Weights of a small image-text matching model.
Model: 8.43M parameters, encoder norm batchnorm.
Training: 8900 steps, batches of 192.
Data: trained on pictures of board games with random positions, seen at a slant, 97500 training examples.
Rows from block 7 of the fusion encoder of a small image-text matching model, named by matrix and row number. Rows with one number belong to one neuron. Each number is 128 + 32 x the weight over its row's rms, rounded and kept within 0 to 255. All counts start at 0. After the name is the row's rms in percent of the matrix's.
After each neuron's rows are labels from the 100 texts, of 14976, where the neuron reaches its largest size: "tokens" is the input token at the peak. Only what is clearly more common there than usual is listed. The data: pictures of board games with random positions, seen at a slant. In brackets: how many of the 100.
# gate: MLP gate (fusion_encoder.blocks.7.mlp.gate.weight, 768x192), inputs 96-191
# fc1: MLP up (fusion_encoder.blocks.7.mlp.fc1.weight, 768x192), inputs 96-191
# fc2: MLP down (fusion_encoder.blocks.7.mlp.fc2.weight, 192x768, transposed), outputs 96-191

gate.76 099 [136 120  88  85 173 152 102 152 139 137 127 158  87 118 166  85 134 110 119 136 169 151 124 158  53 169 142 115 190  86 119 126  92 144 161 127 104 104 165 115 119 114 136 110 120  85 104 132 170  45 139 122 136  63 106 123  53 148 135 134 146 116  55 116  87 106 113 171 174 135 159  78 123 147 157  90 137 140  87 134 133 128  59 136 106  28 105 131 157  92 135  88 152  64 166  79]
fc1.76 093 [ 89 111  63  88 100 101 127 151  98  60  66 170 110 108 124  94  70 140 163  60 166 167 155 125 127 165 150 192 100 192 136  73 147 137 148 172 126 129 123 107 134 133 134 116  88 115 103 104 110 120  92 107 141  85  57 180 115 192 153 110 125 152 105 132  97 167  87 104 104  83 121 114 160 115 116 126 101 152  78 144 158 187 125 110  90 113 136 128 184  77 189  49 131 154 129 180]
fc2.76 108 [159 173  63 166  89 137 124 101 170 111 115 104 156 181 137 166 137 138 131 138 170 106 109 123 127 126 129 139 113 172 111 147 131 120 129 147 132 146  91 134  92 130 126 118 125 150  71 154 164 124 153 121 158  97 100 255 151 168 134 135 132 115 175 137 122  99 118 127 153 133 175 148 141 119 181 103 123  98 113 115  99 124 131  77 121 173 131  90   0 104  49 148 119 120 172  92]
tokens: "4" (48); "line" (17); "16" (16); "11" (8)

gate.325 106 [124  72  88 178  99  85 108 105 114 101 189 151 119 178 137 130 122 132 130 130 177  86 128  99 144 183 154 163  73  87 114 149  76 190 138 152 158 115 123 172 125  91 176 139 177 132 107  92 184 106  88  82 145 200 124 109 130 129  99 109 134 160 126 134 107 157 147 151 117 127 123 165  89 130 149  62 144 133 158 112 118 125 162 191 128 109 120 103 116 194 150 162 114 150 150 142]
fc1.325 106 [168 153 133 199 135  94 124 108  86 115 154 171 105 175 135 128  90 159  71  96 165 144 135  94 173 142 147 125 109  71  93 139 128 138 120 150  78  50  81  96 137 127 175 100 164 120 145 138 122 116 130 163 152 192 131 189 105 110  48 107  89 203 149 137 156 135 165 152 145 118 134 119  80 109 169 146  84 126 175 166 101 161 147 153 104  91 114 101 100 131 145 110 127 150 156 141]
fc2.325 103 [128 112  82  95  96 113 123 152 156  57 123 147 168  96  93  66 162  79 148 186  32 155 174  84 122 134 121 142 121 127 154 158 106 115 114  83 164 128 143 146  99  57 165 128 125 177  94 145 129 195 100  65 127 167 117 136 152 116 120 110 147 132  97 115 157 107 191 125  95 121 116 135  77  95 161 168 147  81 107  98 162 150 143 224 114  92 180  83 101  96 177 183  82 166 127  92]
tokens: "and" (67); "6" (31)

gate.190 091 [106 160 162 105 144 161 196 141  85 110 139  73 115 143 132 160  89 132  82  98  76 198 114 106 102 165  90  79 154 154 103 164 171 142 101 165 130 169 126 124 113 101 128 150 107 131 121 132 170  85 111  99 132 128  82 130 107 158 153 123 121 127 188 137 191 130 124 203 140 137  92 175 119 108 142  75  92 179 113 122 148  91 107 165 114 107 109 129 163 140 113 180 151  89 109 103]
fc1.190 091 [ 87 135 101 124  83 126 110  88 115 100 173 152 153 128 146  91 160 163 163 134 206 131 107 139 139  77 190 117 130 133 109 120 111 149 174 151 114  85 148 186 102 157 168  79 163 139 144 166 121 114 114 135 182  84 152 133 119 127 107 137 139 163 128 143 101 157 178 110 137 209 187 123 165 127 148 197 148  72 137 134  50 136 144 138 137 151  75 121 210 147 141 117 148 100 138 184]
fc2.190 096 [187 114 139 114 104 159 135 101 128 150  93 158 139  57 170 134 136 152 102 105 100 124 164 145 129  79  86  50 166  87  82 183 141 106 114 124  22 170 184 154 132 128 126 134 138  85  69  91 134 127 126 119 103 129 163 134 133 128  74 148 144 159 148 155 148  84  72 153  59 123  70 152 110 161  85 161  91  87  64 108 154 162  85  91 154 109  89 169 139 114 155 105 126 134 123 147]
tokens: "8" (100)

gate.559 099 [101 123  63  90 124  63 105 122 132  88  51 162 124 132 117  85 177 110 111 185 107 167 199 100 127 151 115  99 125  97 161 131  90 160 161 121 144 114 123 184 150 105 114 116 148 138  84 138 106 164  64 100 142 191 115 131 150 126 131 176 147 125 118 120 138 118 177 135 113 111 138 143  79 116 129 102 156 104 135 159 168 102 125 104 147  88 154 167 144 185  89 137 117 153 158 185]
fc1.559 110 [147 124 131 122  89  68 143 128 136  37  48 137 109 173  92 160 167 134 118 171 118 134 171 103 146 198  58  71 151 161 146  94 136 128 119 188 145 134 121 192 149  50 110  61 117 165 132 166  90 111 106  99 169 145 161 154 116 108 117  72 137 126 144 117 142 163 125 108 128  92 145 139  69 147 160  93 161 117 138 131 116  94 178  54  96 129  96 169  75 143 107 129  95 145 160 151]
fc2.559 114 [127  84 150 113 127 111  58 127 115  95  76 114 112 134  94  75 159  83 131 166 106 193 202 121 101 179 139 117  86 147 118 166  90  96 133 131 124 169 158 103  86 102 165 154 169 165  96 155 111 143  99 115 150 173  72 111 165 108 139 131 150 143 106 153  99 141 162 146 133 106  92 168 111 120 132 129 171 138 119 126 172 156 127 202 115 102 147 133 154 161 173  73 133 190 131 156]
tokens: "6" (80); "and" (19)

gate.253 116 [123  95 152  57 116 126 106 116 109 127 118  95  71 116 168  90 156 128 158 120 109 171 216 132  84 140 165 170 154 150 156 102 130 112 131 142 100 182 183 158  87 161 107 124 121 159 140 153 156 177 141 158 133  83 101 240 143 131 132 123 144 174 123 141 110 177 133 109 119 106 171 185 136  96 159  90 152  63 184 163 205 150 110  63 128 166 108 110 108 147 109  76 150 182 134 140]
fc1.253 122 [126 123 130 184 113 123 162 145 171 109 139 163 179 142  97 131 102 130  87 150 114  82  75  72 180 163  89  92 118  91 139 179 104 136 105 130 168  95  93 116 138 122 182 145 122 171 137  93  99 118 140  78  91 144 171  42  95 139 110 149 112  98  71 111 131  79 174 137 127 130 113  99 135  92 130 125 124 183  60 126  87 129 146 216 151 129 150 128 165 138 163 179 140 103  87  74]
fc2.253 184 [144  98 132 138 148 134 111 117 109 152 136 132 121 122 127 146 118 138 146 131 132 158  96 126 150 142 156 139 158 116 130 103 157 144 108 153 139 137 133 112 163 100 115 127 143 146 147 110 100 123 130 134 129 143 120   0 122 142 119 124 123 123 124 107 134 122 116 147 134 149 109 113 139 138 130 112 143 132 121 131 106 141 138 134 129 107 127 121 255 138 141 104 146 147 122 122]
tokens: "5" (55); "by" (45)

gate.601 131 [130 162 178  36 143 114 194 137 116 151 189  94 124 102 144 133 114 140 157 123 102 156 100 111 108 158 122 163 157 128 125 179 123 101 137 105 103  82 140 143 159 128 133 196 144  95 130 146 129 139 127 148  92 144 126 117 111 159 147  52 160 146 140 162 134 114 149 146 125 157 104 152 154 113  90 169 148  86 131  98  62 100  93 128 155 133 114 130 135 113 110 106 138  67 194 157]
fc1.601 120 [144 107 123 144 102 126  50 124 180 133  78 154 134 164  86 181 100 167 115 131 151  87 194 128 156  63 143 139 101 176 132 108 138 138  92 163 137 165 117  56 171 126  88  92 118 158 115 110 128 123  81 107 161 113  99 142 177  75 108 198 117 118 140 109 140 143 119 123 115 117 131 127 115 125  75 109 118 147 143 151 221 146 157 158 129 140 120 154  80 145 118 150 173 171 122 146]
fc2.601 089 [179 125 155 100 178 152 184 117  96 146 160  78 106  93 123 119 129 127 141 107 143 104 124 150 124 148 128 110 199  87  85 156 108 171 149  66 108 151 163 116 133 155 146 141 134  72 149 122 129 100 159 180 148  97 150 104  86 165  98  63 125 188 154 172 117 154 122 104 115 148 124 117 149 130 162 139 165  57 169 143  45 104  94 101 121  76 160 127 178 103 125  79 119  92 135  91]
tokens: ":" (59); "3" (16)

gate.574 109 [115 144 129 156 168 124 178 130 149 130 161 112 127 127 147 181 138 146 156 120  71 105 117 132 175  31 176  87 138 113 134 108 125  92 141 121 130  83  80  95 123 141 100 163 145  35 153  56 112  84 126 144  73  82 178 116 146 138 152  93 102 129 157  36 110 117 150 149 143 156 170  90 143 153 108 131 109 115  54 175  77  86 130 120 135 110 132 122 166  98  99 133 132  90  95 103]
fc1.574 127 [115 109 138  64 173 115 163 175  82 159 184  81 111  83 114 146 112 103 153 110 122 154 123 165 116 158 104 105 171 135 141 125 143 118 145  86 127 115 189 146 114 132 159 161 197 134 142 141 154 182 145 151  88 119 122 139 118 153 122  93 178 138  79 169  62 112 133 124 111 143 143 151 168 137 129 135 144  71  68 114  40 109 108 118 151 158 144 162 162 109 121  81 114  86 132 142]
fc2.574 107 [ 81 150 177  99 128 148  93 129 179  64 135 168 113  90 168 140 164 139  99 113 105 129 108  97 132  79 177 134  54 113 168 165 136 128 195 145  94 137  88  94 117 163 133 176  74 120 131 124 142 144 137  58 170 147 131 105 110 119 109 170 114  84  83 156 147  70 112 140 107 115  21 140 140 109 108 173  99 115 109 111 255 117 126 111 132 128 138 142 164 120 142 199 109 116 111 126]
tokens: ":" (97)

gate.291 079 [ 48  96 108  76 133 110 109 146 191  75  79 104 161  68 131  43 119 146 121 166 132 164 168 135 194 121 137  81 113 169 112 148  87 104 144 171 172 124 132 196  75 125 140 152 155 192 149  93  72 119 102  96 137  90 182 152 101 176 104 135 167 113 117 154 127 144 157 114 107 116  89 146 108 122 134 116 111  55 120 105 126 172 149 179 142 123 141 119  73 178 130 114 136 118 193 128]
fc1.291 078 [140 108 139 182 154 163 165  75  94 134 193 149 102 145 125 170 161 170 120  31 216 129  97 102  76 105 142 112 176  78 141 187  82 192 125 113 139  41 103 101 135 194 157  90 110 116 134  66 157 136 129 142 141 138 141  77 118 110 101  61 152 170 190 156 114 135 109 161 117 123 141 118 113 122 147 123 107 134 110 145 110  94  87 148 109 101 108 160 200  85  99  99 161  93 135 111]
fc2.291 075 [131 154 115 130 111 166 166 147 111 140 122  76 153 137 152 137 118 170 100 103 124  62 138 138 130  84 109 141 177 171 133  68 158 175 140 149 170 147 163 159 186 134  83 127 123 137 158 103 131 103 174 158  80 110 170 163 108 138 175 181  71  41 135 125 194 106 100  54 153 130 169 121 125 119 128 136 152 120 128  90  92 109 133  89 165 138  96 147  52  68  94 159 115 122 119  94]
tokens: "4" (48); "6" (28); "3" (23)

gate.321 098 [125  94 109 187 137  31 123 113 153  95 121 135 125 229 138 160  93 170  84 104 154 131 110 105  69 190 104 153  92 106 143 121 141 138 118 126 147 141  96 136 126 133 112 146 147 131 128 134 176 183 104  90 118 228 147 146 124  78 148 116 122 128 101 113 106 162 142 122 162 105 166 145 123 157 128  92 158 181 126 129 180 120 100 124 105 108 160 130 186 149 105 143  89 190 106  96]
fc1.321 095 [122 150 154  97 121 172 128 164 138 160 165  70 158 127 165  79  85 149 130  90  79 133 108 148 112 104 166 124 149 132 161 153 137 131 137 118  93 175  93 153 145 142 143 107  68  84  99  68 161 106 105 112 107 116 137 146 154  87 200 157 140 128  88  97 125  97 141 113 131 147 133 139 151 188  92 116 157 110  78 127 140 131 118 203 207 180 136 119 135 119 164 147 155 104  78 104]
fc2.321 088 [116 187 132 170 140 145 162 133 123 211 142 110 113 200 150 173 124 165 108  69 164 119  77 138 151 159 133 122 151 162  64 136 142 136 130 131 154 117 120 143 165 152 129 133 137 129 117 143 128 103 104 138  73  85 140  54 117 157 180 129 103  91 163 115 117 160 125 144 146 116 193 106 154 171 120  92 109 206 128 117  84  58  99  43 126 145  80 108 143 163 118 145 179  98 121  94]
tokens: "and" (64); "3" (35)

gate.435 101 [115 155 118 123 101 104  93 125 110 118 128 140 124 157 187 136 180 116 127  71 160 163 137 121  90 129 152  83 151 128 117 125 211  71 150 147  94 193 112 148 103 177  98 106 128  89 127 146 136 143 143 141 110 187 127 148 141 145 142 186  80 128 173 120  88 151 119 105 187  84 154 163  85 179 132 129 152  98 182 142 179 105 142  23 108 131 112 212 133 107 111 115 126 190 105 166]
fc1.435 100 [133 147 110 126 122 128 157 111 135  98 154 125 166 116  67 118  64 134 123 159 105  69 157  90 130 147  98 122 135 121 117 180 121 185  87 108 158  75 110 125 106  84 170 109 136 149 132 137 150 174 150 109 118 134 124 116 111 152 125 141 166 154 103 131 140  99  81 149  99 176 121  66 221 146 173 140  84 196 100 109  93 150 143 166 158 120 143 116 141 106 133 170 102  67 141  94]
fc2.435 162 [161 122 128 133 142 117 102 114 115 168 129 134 125 114 120 152  92 113 152 125 149 154 106 135 138 144 153 119 142 111 114  95 156 138 110 164 133 151 112 110 137 120 122 129 128 147 128  95 130 127 138 144 133 131 110   0 116 129 127 146 116 106 132 114 116 151 146 160 117 124 129 133 133 158 137 110 148 148 130 135  85 142 117 110 109 130 129  99 255 135 150 113 169 142 130 132]
tokens: "and" (77); "3" (16)

gate.339 094 [ 98 117 204 123 109  97  97  89 133 162 153 116  95 104 110 138 158 119 172 166  64 107 132 131 124 105 206 103 100  90 125 136 121 117 130 126 107 205 136 155 124 164 173 171 115  96 152 139 154 142  92 122 127 173 137 104 149 146 165 135 196  96  96 138 139  65 151 109 101 110 173  94 120 102 127 131 108 141  80 108 183  97 172 168 150 160 145 131 148 166 118 181  81 180 113 174]
fc1.339 091 [175 100 146 105  74 147 155 119 151 152 151  58 131  89 177  78 132  96 115 190  97  76 171 123 149 126 167 124 144 169 125 123 203 152  81 105 110 178 148 142 105 111 190 159 155  87 110 190 148 163 145 144 123 150 132 107 143 160 179 140 168 118  93 150 152  94 194 153 159 143 165 116 132 163 134 113 131  99 140 103 123 151 130 158 129 136 157 119 212 127 156 137  38 123 130 110]
fc2.339 081 [196 184 162 149 135 128  89  87 122 104 137 139 119 124 167 113 152 168 114  88 129 151  90 126 123  94  57 122 109 103  75 162 172 135 168 188 177 125 147 118 136 157 123 179 141 118 116 141 124  73 132  75 110 160 140 128 107  72  81 139  76 184 142 125 154 142 106 132 154 134 122 134 137 128 117 113 131 108  79 152  20 111 109  60 154 108 150 105  63 171 131 166 165 166 118 110]
tokens: "6" (71); "3" (27)

gate.277 116 [ 67 110 100 117 143  66 162 170 145  75  27 169 176 123  48 133 116 105  98 189 107 174 172 130 180 165 139  92 120 137 163 164 137 150 150 152 170 123 132 135 123  86 104 146 152 150  77 171 140 177  68  90 141 177 111 103 127 129 138 151 143 173 101  93 101 157 179 178  96  95 133 145  84 147 141 128 173 117 105  98 158 143 149 123  92  69 116 148  78 176 148 159 117 123 132 112]
fc1.277 120 [104 133 134 121 111  79 150 166 144  73  41 164 168 131  79 161 164 134 116 188 108 166 163  91 138 164 106 109 133 119 144 136 148 111 108 181 151 127 108 148 136  43 148 126 148 176 129 171 121 169  85  95 156 158 120 137 146 101 138 119 127 127  84 133 106 186 153 155 116  73 171 127  72 118 152 102 129 134 150 169 144 149 145 146  71  76  87 133  72 156 145 124 143 131 130 134]
fc2.277 125 [115  79 178  86 101 111  67 158 114 100  94 139 146 132  95  75 149  97 129 131  73 148 154 100 127 166 116 114  89 152 133 178 114 101 102 120 128 154 152  92  98 111 171 168 176 176  99 146 119 167 113 125 146 189  75  98 144 109 126 107 140 154 104 125 119 174 157 175 112 112  99 152 113 127 154 117 166 110 127  99 167 143 127 185 125 136 152 133 180 149 168 108 135 217 144 135]
tokens: "6" (77); "and" (21)

gate.731 091 [ 87 108 115 199 187 131  98 104 150 112  96  74 136 125 107 172 137 161 108 137 102 130 120  89 136  93 156  89 116  53 113 129 158 151  65 128 155  75 133 123 122 117 130 175 146 104  83  67 147  94 148 163 111 116 177 111 163 110 111 127 166 136 110 146 117 121  89 174 117 158 178  76 227 129 182 114 107 107 125 200  95 100 113  87 138 113  97 170 168  74 119 146 121 126 136 156]
fc1.731 099 [164 112 172  73 144  89 163 161 100 141 167 119  78  89 127 100 142 116 107 142 100 167 149 148 128 149 124 154 172 158  95 126 133 140 155 129 119 154 158 196  80 114 166 124 138 111 161 169 113 139 144  96  63 161  95 103  98 163 132  49 141 112 121 134 158  97 146 135  86 150 164 153 135 106 129 127 154  90  92 111 126 126 111 129 155 122 151 119 151 107 101 111 108 176 130 122]
fc2.731 087 [ 94 176 211 160 146 148  92 140 123 112 146 175  99  79 131  93 114 120 112 138 130 174  85 144 111 107 139 165  97 109 178 137 165 129 140 152  88 102  87  62 181 150 141 113  76 119 129 107 152 143 146 133 116 154 142  76 140  83 114 146 146 125  77 150 168  84 106 182 108 139  54 131  79 167 156 120 153 102 159 105 212 143 140 142  98 140  81 138 195 154 207 122 107  81  83 127]
tokens: "upright" (98)

gate.632 095 [110 122 148 141 133  95 164 103 173 108  63 143 184 171  80  66 111 101 140 180 103 123 115  77 173 161 112 135 100 147 140 163 112 129 130 154 180 156 150 140  78  75 128 177 157 148 118 102 217 138 115 113 118 178 103 136 150 141 139 170 135 119 105 116 108 116 116 117 143 101 100 142  91 151 175 159  96 103 129 117 130 119 156 148 145 105 126 129  81 208 134 147  88 154 117  75]
fc1.632 083 [109 132  82 111 166 168  90 140 102 176 180  78  92 110 175 166 101 171 142  67 124 115 142 161  91 117 161 167 146 122 113  99 162 128 161  83 115 115 104 134 152 184 108 184 128 118 127 131  83 140 109 170 116 104 137  63 124 123  90  80 172 141 144 154 146 144  56 117 149 164 126 150 164 153  88 168 121 123 119 156 144 129 133 133 119 163 110 139 186  64 156 162 149  85 169 148]
fc2.632 099 [132 178 119 147 164 153 167 131 143 134 166 126 119 140 179 138 107 189  98  82 167  80 105 156 138  83 127  94 143 146 103  91 144 151 155 145 129 139  55 135 127 174  77  97  97 104 184 102 137 115 121 144 115  73 198 115 113 153 117 137 120  90 159 114 115 143  73 108 159 129 139  92 146 142 131 135  84 173 108 157 132 126 156  58 146 155 113 158  99  93  93 113 114 102 101  98]
tokens: "6" (82); "and" (17)

gate.540 104 [135 129 181 113 153 166 165 151 155 152  97  92  90 113 148  91 169 160  80 110 160 147 149 122  42 108 135 154 111 137 111 115 134 110  96 135 128 124 151 109 108  86 133  96 127 140 173 143 137 176 133 140 141  88 107 178 160 158 169 114 110 148 171 124 149 127  84 111 203 101 144 135  99  77 134 135  95  89 154 163 188 148 127  93 101 212 101 162 162  53  55 100 103 167  95 106]
fc1.540 107 [ 86 100 146 164 129 137 116  80 154 123 138 170 166 160 121 124  82 127 172 164 139  99  77 146 149 159 124 100 134  82 119 153 135 173 155 108 122  67  91 161 120 152 161 174 136 154 103 119 143 141 121 111 125 151 127 131 105 180  75  96 168 125  61 128 103 104 166 145  73 133  93 147 186  93 152 145 116 180 103 126  83 146 163 185 117  91 130 138 166 206 147 175 143  85 102 106]
fc2.540 169 [130  99 137 138 146 138 105 131 115 145 133 130 135 107 102 134 130 138 119 136 133 154 109 122 126 136 152 134 134 115 146 125 147 143 120 163 138 127 134 106 148 106  96 116 138 114 162 107 110 125 143 144 130 135 112   0 118 154 114 125 125 105 135 131 147 124 121 138 111 163 116 101 146 134 131 119 133 137 142 155 128 131 113 135 102 115 128 122 255 102 168 121 130 145  99 144]
tokens: "5" (95)

gate.562 135 [164 153 128  77 117 122 174 137 147 175 187 101 128  86 118 129 150  99 162 106 120 148  88 122 108 135 110 149 146 112 144 158 149 104 140  75  81 103 132 168 166 129 130 165 142 146 145 138 141 178 142 180  95 157 124 154 110 141 149 123 132 144 119 145 129 111 118 153 149 129 146 124 145 104 113 178 179 120 116  84  82 117  93 126 125 113 144 134 153 148 122 110  80 105 171 135]
fc1.562 122 [136 143 134  92 137  82 185 125 125 110 183  88  98 103 132 144 142 103 131 116  88 156 124 112 144 162  77 120 164 134 115 127 131 161 173 106 101  89 142 196 170  99 145 168 122  86 109 132 183 172 164 220  53 148 109  93  73 146 146  95 176 167 141 111 119 115 131 159 117 181 137 101 168 125 121 151 170  99  90  85  49  84 108 103 124 132 120 129 135 151 159 112 126  78 138 106]
fc2.562 087 [ 80 107 104 170 149 109 113 109 155 108 114 135 153 127 124 163 116 112 166 132 127 169 122 111 105 168 108 155  74 184 154  92 168 119 114 117 169 111  83 115 119 104 151 159  91 218 124 135  99 157 129  98 131 150 130 177 171  63 211 159 141  79 100  76  96 185 147 115 136  51 142 155 119  71 112 105  96 190 109  92 147 164 151 140 136 176  90 115  75 133  76 144 136 131 120 116]
tokens: "8" (100)

gate.110 090 [117 171 147 166 140 154 159 168 118 125 150  82 101 126 159 173 114 141 103 121 115 107 114 145 109  92 115 146 127 116 157  98 106 138 118  83 183  83 119 142 106 144  97 162 120  97 128 112 164  75 109  93 157 121 192 114 109 123 102 110 103 165 207  71  53 162 121 188 123 126 125  81 133 194 164 123 133 118 102 177  61 115 104 113  86  96  84  94 145 105 111 109 146  49 131  99]
fc1.110 091 [107 104 112 165 135 148  85 100 125 122  76 171 123 137 152 131 122 139 144 103 123  72  73 116 178 100 127 171 143 156 115 149 115 141 101 109  83 146  81 109 158 119  97 146  69 113 151  99  96 109  62  77 129 101 112 114 187 109 137 153 128 139 164 119 156 131  86 163 116  69 106  79  96 119  72 153  91  91 174 155 163 141 104 124 114 123 111 104 136  97 138 130 153 139 149 104]
fc2.110 096 [197 130  68 153 103  81 125 108 105 173  74 139 171 187 108 187  75 162 140 174 149 103 119 144 120 153 108 119 188  69 125  89 125 135  96 131 147 146 160 153  73 143  96  75 183 118 115 156  86 102 111 162 116 112 139 179  89 140 167  93 122 171 169 130 101 134 106  79 195 142 183 117 124 150 138  73 138 157 192 162  49  94 113 118 126  95 103  77  96 112 128  84 166 168 157 149]
tokens: "8" (55); "line" (39)

gate.308 084 [ 78  72  52 128 134 143 131 196 154  89 101 147 175  97 151  74 131  97 201 166 140 185 164 118 137 103 154  90  75 179 137 132 112 121 139 163 122 112 130 166 150  89 122 136 172 189 108 144 152 160 146 143 133  68 118 121 142 128 136 156 143 136 124 140 116 107  80 127  77 147  79 141 120 156 173 131 133 100  80  89 144 163 183 106 173 125 104 168 134 115  80 137 119 147 131 146]
fc1.308 084 [ 98 146 124 126  47 187 152 207 168 121 118 154 159 141 149  82 145 105 141 193 110 159 141 123 142 124 163 134 121 176 176 104 126 103 177 181 116 165 132 129 182  82 127 107 138 141 136 164  79 164 116 167 123  75 135 127 156 135 112 122 131  87 136 129 130 145 140  89  82 122  97 109  80 164 169  79 195  90 128 135 153 161 153 115 132 131 116 117 138 103 128  84 120 144 120 124]
fc2.308 096 [ 92 105 196 109 141 101 101  76 151 125  62 121 154 149  73 122 183  89 142 129  99 148 152 157 100 175 162 141  71 122 111 171  76  61 136 140 130 131 143 126  87 155 162 181 142 140  89 154 129 119  68 107 186 151  80  59 122  94 137 136 150 169 100 158 113 148 195 182  80  93  69 157 189 112 127  77 123 124 167 150 131 154 116 169 125  94 133 151 178 186 149 108 136 148 112 141]
tokens: "3" (64); "6" (25); "8" (7)

gate.516 093 [ 94 139  61 206 150 152 149  76 162 139  95 156 128 113 142 162  75 117 108  87 120 119  74 122 115 119 186 130  93  80 134 154 131 167  92 108 163  53  86 154 158 145 114 145  88 149 124 144 128 123  71 114 130 163 124 108 153 109 159  76 119 175  88 134  81 170 111 123  88 129  71 111 146 113 122 129 145 162 130 199  76 105  83 133 101 101 110 103 145 102 140 132 141 119 137 160]
fc1.516 093 [114 102 136  86 122  90 137 144  95 110  78 140 125 132  95 122 125 105 127 124 157 115 214 136 145 123  90  83 139 103 152 126 136  81 132 157 104 154 164 106 107 100 170 115  92 137 153 116 150 111 171 131 121 102 104 124  74 151 132 142 158  73 144 125 161 158 142 110 131 118 199 153 151 122 115 118 187 103  94  91 131 166 152  94 145 149 147 170 149 117 113 171  86 154 141 148]
fc2.516 091 [139 124 110 137 137 153 101 114 139  47 128 169 130  84 139  85  99  99 135 102 137 170 114 109 170 103 156 146  66 117 149 123 132 206 163 134  65  80 130  69 134 155 111 140 105  93 185 124 140 109 174 113 115 120 109 124 135  89  79  94 134 110 127 164 217  71  68 146 103 124  69 133 162 170 127 175 140  85 108 143 210 153 144 134 150  92 127 154 176 138 171 110  89 120 106 102]
tokens: "2" (46); "white" (36); "8" (14)

gate.65 070 [128 147  86 160 118 168 114  56  95 128 142 150 152  98 144 147  93  99  81 134 123 137 114 156 109 147 146 172 199 125 136 103 164  90 138 108 120 152 148 101 167 155  99 165 146 114 141 154 134 159 101 123 143 150 168 145 126 105 142  95  81 115 177  81  89  79 113 151 125 179 112 136 136 118  93 171 122 149 129  60 139 124 122  84 132 162 187 138 172 155 114 131 116  59  98 142]
fc1.65 060 [127 131 140 140 150 107 136 125 142 181 121 114 115 131 121  94 159 142 149 122 207 118  70  94 113 101 108 133 106  77 151 178 127 147 139 151 136 132 146  97 157 119  95 118 154 144  86  91  90  86 145 159 103  92 104  71 135 132 121 151 133 113 132 196 129 122  63 113 120 181 114 152 107 132  68 149 159 138 148 169 143  96  89 157 157  96 130  63 106 120  97 130 174 147 164  93]
fc2.65 054 [169 147 128 114  98  99 168  92  97 158 138  98 150  95 116 128 134  76  96 148 124  97 116 125 162 114 170 146 141  60 133 142 164 122 126 161  98 195 129 191 114 149  92 129 117  69 117 153 132 175 155 169 147 192  95 133 119 119 102  80 149 131 191 145 103 106 112 122 146 116 146 149  61 114 131 165 108  64 108 103  99 146  97 121 140 124  70 150 182 107  89 107  98 137 132 209]
tokens: "8" (100)

gate.752 085 [123 115  82 133 149 103 135 139 170  97  70 147 174  98 104 102 134 136 142 186 128 171 149 131 140 137 129  86 102 167 160 159 106 151 180 151 128  88  95 103 105  51 174 146 175 126  88 142 122 147  88 132 137 110 121 155 163 149 185 156 166 141 140  87 139 158 149 129  50 167 134 138  95 152 109 110 102 128 112 110 203 103 197 162 145 114 136 193 130 156  70 119 144 155 132 128]
fc1.752 090 [113  79 144 172  94 130 118 158 169 146  37 139 168 103 109 139 163 132 135 151 144 223 123 127 172  99 137 117 144 189 129 113 125 129 138 203 160 127 160 109 137  56 176 124 191 146  99 102 106 153 132 130 125  83  95 175 133 123 108 101 112 109 101 135 102 156 166 127  68  94 127 204 105 130 139 126 125 131 104 117 124 149 147 101 138 110 154 143 138 182  76 125  94 176 105 101]
fc2.752 109 [ 91 110 181 100 122  93  99  85 150 123  87 138 133 142  79 119 152  86 135 157 106 149 131 137  98 173 145 131  96 127  95 153  99 117  84 133 135 161 131 107 112 132 166 190 166 154  93 140 123 146  91 121 161 176  62  93 135 104 144 151 166 160  66 180 114 167 183 175  89 110  93 163 146 143 132 101 133 121 170 143 149 143 109 163 167 129  99 149 191 176 165 115 150 127 109 142]
tokens: "3" (66); "6" (33)

gate.564 104 [108 146 167 111 120 120 100 166 172 116 180 160  91 105 133 154  43 200 134  85 116 138 159 167 147  91 121 104 110 107 123 155 136 154  64 159 139 125 146 127 119 175  78 131 118 142 200 131 124  55 119 141  99 128 142 110  73 218 114 136 106 126  93 108 147 149 153 152 173 129 140 143 137 162 136 157 101 182 151 143  85 116 125 117 103 101 130 148 140  93 147 155 127 144 144   4]
fc1.564 128 [147 130 111 175 136 168  54 137 170  92  90 172 126 154 116 140  90 160 133 155 155 118 136 145 196 121 117 110 124 124 132 117 150 183 130 150 159  97 107  68 122 138 118  76  88 187 150 104  79  89 105  85 165 139 114 162 107 130  89 143 125 135 153  92 150 153 123 114 155 149 163 128 126 100 178 125 131 178 158 158 151 198 189 140 100  99 104 136  96 104 128 158 160 120 131 101]
fc2.564 112 [121  76  52 135 117  86 197 122 151 132 103 157 154 162 132 105 116 106 134 156 109 115 171  81 155 156 109 103 126 142 109 121 180 126 120 131 162  91 138 128 120  88 125 110 102 127 138 119 135 111 188 184 116  99 119  84 103 117 146  80 106 109 135 108 103 144 120 128 215 153 210 139 180 122 142 125 105 227 139 118   0 146 151 138 146 171 198 127  84 128  39 142 129 159 146 101]
tokens: "upright" (99)